From a checkpoint of a small autoregressive pixel model: 16-pixel images.
Rows from block 2, named by matrix and row number. Rows with one number belong to one attention dimension. Each number is 128 + 24 x the weight over the matrix's rms, rounded and kept within 0 to 255. All counts start at 0. Numbers have three digits each.
# v: attention query, key and value (stacked) (model.blocks.2.attn.qkv.weight, 720x256, the v third), inputs 128-255
# proj: attention output (model.blocks.2.attn.proj.weight, 256x240, transposed), outputs 128-255
v.7:058135162109072117128160128116116092136151136121140109119152112147121120110127107144180151100129106139147185123142140102110112153146172155138117112108123100119161132120115120137097158124120115084133154144178142096121068132125136139129153150161091124143133140127139148108117125142113186147167141093132135148100170107104129126118131106104123173160112145167123124106125096151141127112110
proj.7:189128133138118151161107130085135131178137132095171127107115184077112143131142140133122106131131139116143079129121099146155138106104163136103152112112115097140109133143117152111113087119104128139099150150122129173107137133151124123132112084085162157130112151140116127117142154148148138116108147161099161145136120104104092150115120104121139117085086119103108107137144115114166090155139
v.8:096128129097133146123139113124110154097133106112099155107146089104112148120110094127122124136144159120120126116084132126172133081128137168099147120081154147169143138104143120146105117147157168129107119121128130138096153137108152085085161120121098107109115141115098125153138124094158167099154179159115127134157136147103068109102068131101122130107142152118144127114117142166169120108117
proj.8:152147145141137145127097126125109124165162135147116083109133161143123127172130144103152124115155117134161131127164125150140091156094140101127136134134097104126116092147180125126075115159114085115147128160162114089156112115131138128188144129086122129119136140111111107136100124147139113118124156095138157141173134133144157119146159142149127133130087128150098104129131126092120097128128
v.9:125127114127101105106121147132142110144108146106150131115134073129151131147161120151129094098097152167173133096105127157156135131124140105155189119129112157108137120114116109094097142124113101165119106138146130116118068086103090109082132123124101077120111113150118151142134115118166100150121137128115160176127135158138118131122124130195122130130124125109132132121133097138174144112105
proj.9:131119111154123124127127170096116146110137154145135140093126156116112147122065148122125158139138134127137134144155095112121156135111132150141100124105106139135138149128180175147152141104119122076145113130144141165137116116129115083172168102160132163143144108170137104088106141079113080131108132143127154145128144100129131129110121145127132125159124143128101149141128099133160104142144
v.10:135113145146155072139097126171147119129139188117120141126118119132149171116133167154161096142129175180147083150140120090124167156129125168164143133145131129179122097132166153135129102104156141143164149133165194115095114107168158150106120118140157125116091123122115119120158120105138147128142120144116139124123111103140116147140164111133140141137108122126125106140120159119097123134150
proj.10:118131109128076104092139111126113142128092140112099148151124158147120105123154110140135148138092126127120144105123113130094082113154141165120133154143108134136133135116103168134094157104125100132143057125125123171133125080149151092152117133111137128084142121134115093110151160104094137117156131143135143112139136164156140140147176144112128141090142119136161157113126129116099126123169
v.11:133148123103155168123105112102148151136146132132134094094113117113131129098139162126160145127136109171115146114082105105097126111112137118112105139134125115086109149125158113077147153136137121085141133100122097115152135143112131121111182131108093125130101160146127132150128109140122135056135131160123092183128099116170155117162173080128106114083131098171113120106133105111100150135102
proj.11:142099134111099132171134145118103112131131090153117134144101136133108069131130131130109115141108123131129121104136127114158149123113116108141169152118154123075134167117116177181125142097078093165153109118142090090190142105098107129135120142151112168147146117120164133125107137139127116157084142135140146077148166084116090131109105161106170132156135155135109134083139155117171160089187
v.12:116075119108165119136126116151141111117146127109121075145145111173130100155094151122108115090157165102117124162117102114146118108144181143154133097114122109126124153127130170153104127164131128146123137127123148118168106083107074158072147153121083094153154157121106180112116098122101131123137112088126138135126155131175096156126097096111077127085127143138111138063132125093099132144064
proj.12:136133113108080127132122145137129097127164176119154104100088124125097145131111090154159106142148133109149164098134115073108172103144075121073086069141107137149116151140132125093139137113126120136116102129119113098169107153077121131171112115152152150118122052140112124123162093169143107080102110140129163116186126147115157143150092130105113086136142145142098107138110129178144104152115
v.13:142142154141118190145141112121134114130102106136117109134156160094105133082135144144137133108092131161133128122097147133139140139101144133159158121167086119112178106133120148127130120133173140099128104122160124111096144123136141117154132161091150116131138118135132129119123111126149129108110126176126129107147104139162101120133113140111146106156199145123114112117103119111133139138099
proj.13:155139098178126129085112107139113119161142163138128134108114117115110139137137158093093150112159126162144141144180139111108138128116097133124133130137134169149137156082102129142134139112102101132112113127191139151142116109154102107167119114108131121130100143122131109097153119139115154142167147124142138140132126084173149129133124130143120105131101128113119125146100118129141136109138
v.14:116136153128113079131098142070126160169109108176143115141129114113120138136099140106112129100120134145119119090119162115180082111107132189168116085096124150193133131133141130147158123097091152108073143141127116105190142108102133141167139140117094103130098130181121089083117132085159145124128102120169083122086141168104163160108166142119105137102137135160153103126108106167114165151132
proj.14:145124119083140135141180127112114108114144152099154164140177107151143127138144173141095170155085101134109135125158113140122112197147106094135108131177154121133104061110167121123148145138183121143158129087153132111095150083126154092102128107139110158140127099096113116148139123156103110109081136111118115122110139136099137091154106140108140137148136137104154128117096135107187088095112
v.15:119120134115151151130123153108119153099066145157173099106086145132158135116140138137124165137072138098090120121066152106118126144089135115132129127147108141116143126128156119131130152122161098123152126112079103151083149153115120095141099117054109118130128144120099166107096137093071157135125092114144093125143135116137154166130135101128128106145108131142141134104177154148117135127176
proj.15:107101112114114112127102110108107148116143126122139100142133130172123110153144103082134128114160136137163157160090098163116134152133111156144108154148125127151111131150144099107095118086093141119116136141152129109167125139075152124125091110159144157175137077160146120142134148119115125110095131153115132160108120131151108134151104148116189096102127102126075140122129114166146156111095
v.16:117137116092130158136075177171120108145159133108103152092126096118119141103117131105159153150152157107141099136136151124109106152120136111158116157127123157134138126097125176143104084165140160083094113099108149120125086114150109136127102159105080130130120145130117132126112151119109093187155121126123140126154177125151159121114091121155107109120160141148076147150141140121150158102098
proj.16:151136136121150113113162105121125155161148109126081151127120145130089113128131112140138136149104124162098141105160124118191126125115086110111129110151121097134137139127120105100145155119120183130099113137126104131174125124104153131135165120078166155127158146114151128169142063134109110096120087139097131108091145109091112141100159138111143102106164157126141085127167136119109149096142
v.17:132157110115137092106156106136171101102184118157132145157125131126101119096123120051153086147136132100140125134117109102116105149161122125151091071137106148115152123136084107137114149113145112101116082141149125164110111153130102146122152153132104091132148093133138180126164166148133097125151126124122121090134168168144154138147114109133128132109134137169104138132107164117097138146137
proj.17:102149168172135116173107152118065143132120123106171126134092142123135151113152105160134184116135120168131142072123122196170129087111144137154137092132157156122139163091126142150113149092118129123121127119109168101118102146140148122105130134154183091108122119137100133127129176103128154090100132084111142139102091157147136138154147130130110165153101107076099160135077128135147169137102
v.18:116113126094134161163123089142134126174149132111137106140134176148137133110106126117137101147090105099153092115111149143178134115142152111104108139131085103108138099092107109106140140136103141180136184133149164133148143124101112141121099077147117099094137132107160118133154137095159124118084136116137127152085141162106120179122163143118149118143182137093134123130162093155120128090148
proj.18:131110111148119138121134126132169114137143109143106150106165127102109116127095099093092151131124151137127202104120117131093148128154112132067093186140115136093131125166131163125101156104127087084096116108165124121121122125127134154103084142108127168106116147162112120112139157122078091176131104123109150102110146118115149127127149116169122112092168115159125094163117142104152122136118
v.19:096112113105140129138161141142158161113143123106103106137187121152124123136146110113113142153187116158119117200135124090130156130135080117142138096124144092105115118110101109101137136150120148133153098132146113134142149150134151122131127135125110073110104088108107137100095127149100150130118120116107138151114134124142130114137116204135127159157115125117107109147130170124165105124167
proj.19:131152114117129104104129113101170109142132119136155149109121119121125126151134146141127144149118051108119118090175147074113157105128163156113138133073089104127141118130110144130127116106144098117128153116078123117145137144121159117140134099090155168134117139119117173162138114078135141103100136124144137123099069110142164142109121130104082154129135137115120133154111124121146131158131
v.20:107137138096119125100121144173115146192092110110115152111177147072137133105108110141161094094125114138114134100137163143151174147100157100107130156144124104130106180117123118175125139163128140143094115132121105144128188112121122096140133124122078073167137126097117140120081140104153145146118160109142115137117098142155072127136127138120110089118169120157148136125126099120117120164136
proj.20:106153123155155118100111135109107132119139158180120119150147144148163154146130089093092136131128200156153087131131145161124120076144130110096085131081157123120099167150134118095125168092150138145122156139153103119124148149136153113164106143178162150108112107104119115135116144136130089088166133170130143168105160121101211147143181096139139151133119126112124145131142127106131124098150
v.21:164138113116123143138124121194107142095118150114075122142102075128101116143116150086083144115129142135106133180102138120127146172102115093118182123175157148138101080111109118112119144097150119104151124142113135139072090126124119116098130130160166153107137147126101151132127141122121126092152101148135142130163110119165117108120096120064136149122130138118123171099135139127139120155112
proj.21:077153091139167154136132130152113100126154127141155146132166171070112081161170142189128090182078105153141133125115111126138149132167114139099125140126150164139129130113119116102098156144105143147074155120116108096137103100106141132113098122099116104150129100171140099092134092111151170140119103117135116132124147158103120130170127118121088133124099157111116154134136145132158166129105
v.22:147138150143104137161102174147125151139131136138155141146124109154108111141107124146088087106135091122120161108133165103144126133115126179127136137146141125165113131148129147133141142158156110154082143121109139118147162155099118098160117093161146133137178119109126105141164144121099138126106177110161119135131073163115153131118164178139124149141086161123128162131144073126128116141146
proj.22:134116129118158104162132118071133085118095126123085108116152164110118154112141066115120159159125145111152099086087127146135142132180118077136126084142120156137136131095133082126151130089152140153141122125123091113149107131114132097134116141114119135151135174115156129166132174156135149103100118115119199103141155147127126112129106147154148104129115094119160141139141150085145123113153
v.23:092113117128063131087108146110124128148094126164169117192124140150112129119091113099137098144158114124124143162127126152160137105076120093101155082157147145165136137117124139155097139093127110149132116114114154118124130103129120132121094157124147131155138061138128152114147129132136120123146116114141113138123111105157136136137128100125156119131156151149116107187131169163112094145126
proj.23:096106167180128155111112121132139140081102141098121167146116120122121123120177167149091148142128111126132091148099112126127115162086128156127067157113164112097139096124136129141169134115144109115076109110140143118143089105117110150165142144100110113129103156153088147112142148109149164118065130126120084120114138114143140123144115154096148169109123095154127140110120105139149151143119
v.24:139175137080093130080100168138117112147136109123141077147118101095143143092141116117143117106138134092112163134084097136113134113179107130101121156118133130139131122213136149143107129139085112174113147142203127125117111143145122087169137141155175154141103173133121117113103152130117138135156187154133103111103123139143135125117107173134100090130089151134153164149136101111129136152131
proj.24:086116097139142137115133151158117164137130148159133110129113169142125130139112126165126157187139137122118112129129129149119122123112143160142113133117140112082124126096124099125133159114141185098187136119116134129129137135125109136097068093109114125123158129128128104168156145122158168104143134142103100125107127090168096114115157073132175139130121116067135117079118162105146112125152
v.25:127124108149108136138117118117108120076143142096141120115122135115121137128152140103163106136143138103164141152133166106147080132128132123132117128125109125151123122156126137134158070136133135118077099130149143102136115108097122137114107135121113143132096099138125135123142136145100109113101117152129152137129122138123130108109145124139147144167135153103091090130143145145120116120102
proj.25:171160075104164114140149099121156136159119112119109120133117146132106160155131149142095110112128119106130138130096095169144129122160143138141099128137101127119078155149133120130109203150126104124142126109157168121191145120141096115161136173142116091134156125126126125135116142138155097133122096143159091138094114161132122135190135102146177138101113091134136157134130110109114164193112
v.26:102093137121136146133100158095097107117137124090176154105086148128128146115115116109115142145169073157151141125138130167131094138092095150151113133126122129120099090157131100091163105105147169106120131151120121160152101150119125176116126137149136124146139138119137110134166096105112101152134125186116120132119137091123125082137095122110129129134106152151148093151114145157109144083127
proj.26:168175174155136137129157090120145107125119144095118099125100130096134123144119131159137112133126154148133111130154192137147097172126155120118132137118104141097127141127122175138170141103097129134096111114097156119118203111159129130117166100144153113122100122129172136141116155122112132112116126098172088105184117139109143148140130147156087108130125112104141092107133180061146150124095
v.27:121109121165144153065120117117103171171078107146109167139160098125109116126120127166111118162153160110181133106123068123169132142123147108147163165159154110158135107105120088138141113149174141132130148128148126123125134114122085118153079095141125125113146096128142107137090084108150152124131165133128109169127109127158142119191128125094113107105118131137165143107106090105126132153110
proj.27:135102112120130131136131093101122084102104099136133099121154140136154128136090131102097118122111133118108166145137122122117146131122145145073118085119159133134154141107161148112089121117145128164166146191101132131108143115145139133094120178143150124112135139178114112072149152101124155107099146155153136125141104115102101107152171103143145099136133171136122107105142121130174136159123
v.28:176122117114142110128112108101088086131142102146153141101131117103106141105100155133127093123119134138163124131119123156099133159118124139126097122118142075114101093136162107151127116125173162116095139145145127138129130115095099129146142136114125065101140102172146134123097166096150142162118170170132114141137109138133126172076120124106096097136148105122191135153082147130134101138116
proj.28:146097072153200139122157113161145120079116175114113118109124114198150112122095122162118137101165127117083140128155133166161102112128133116150129148159099150185114118114145142086182140166133095147144103132134104141103166117130099150117114106133106172164126113163145109131164139151128124109102106114133107086138126111134103124091154138146129140147116138121124130133129126122086163131133
v.29:100082119111138119115097120087099137122151126126095129124137153119184214135126123113119126118153124163119117155171113136094137154155102148135149101089099151118147138134120144127129123121126095100129109133093170130185100134170098141093121107187152119133129128132124161106142111131117139161132164104142142127144110143115076159119109141148095113137120121152083127111110123076127135077148
proj.29:117126164144118105136078092112141106106129154115152157146140085088155132147150153157135118130073151136136113124108100123157113110160189124144146080149125118138116182109113158123156089122123119138135090138107149148117150121099111107136116138127098111092173144162144168152118115099142148126145151146123148160095083151125162116114165111107119143127178159094115114132106154129107122123091
v.30:153128128133112142120098136112127108163124096160141124066158151101113116167118117139151120120125117105194141133164122149140116176143130163150098103137120098112160156101154136138122103082128143081108195141145164127159092125155094126144158147167142138167118155119147153134132138161126112168096136061146125108148134140139127159157119092168125089128101119165132141132122114144102117093143
proj.30:089142163125143106125141142084121115112147134105170132165103125175167169107179126124109097096156105111122102099078119157146131113109122140092113178130149118120121141123109110117135154084125112145172092146133105155110128106114139111113117096161149105100137122140137133077086106127105124113135100121105107089094149114115167121082115142126134124104144136144127058079114121145098115116112
v.31:144127164135133132153135107140122110137145122131144138127116112109112094144101137108149108092117104144158103094114136120133112101147097132119080110154127110129135136138123123110139150138130142119155128111119149157130121125129105114133161121115125146129080121125131170133121095104142096114127106108109133175132171106155137126134139111144160136134130169159133101147102109078133132131128
proj.31:135179085148149098096083128120096109117094115093135099157096160129168118116122101113134118119135115110118151151179134142125156142122166119114154087109130147123083132152090111173147109098135101169107167117137139107129099113147170117143130111121132120143136114150137140127118161139124157114135129114128132140130109157104122116102145110122121087097118089131143143112109139188124115143117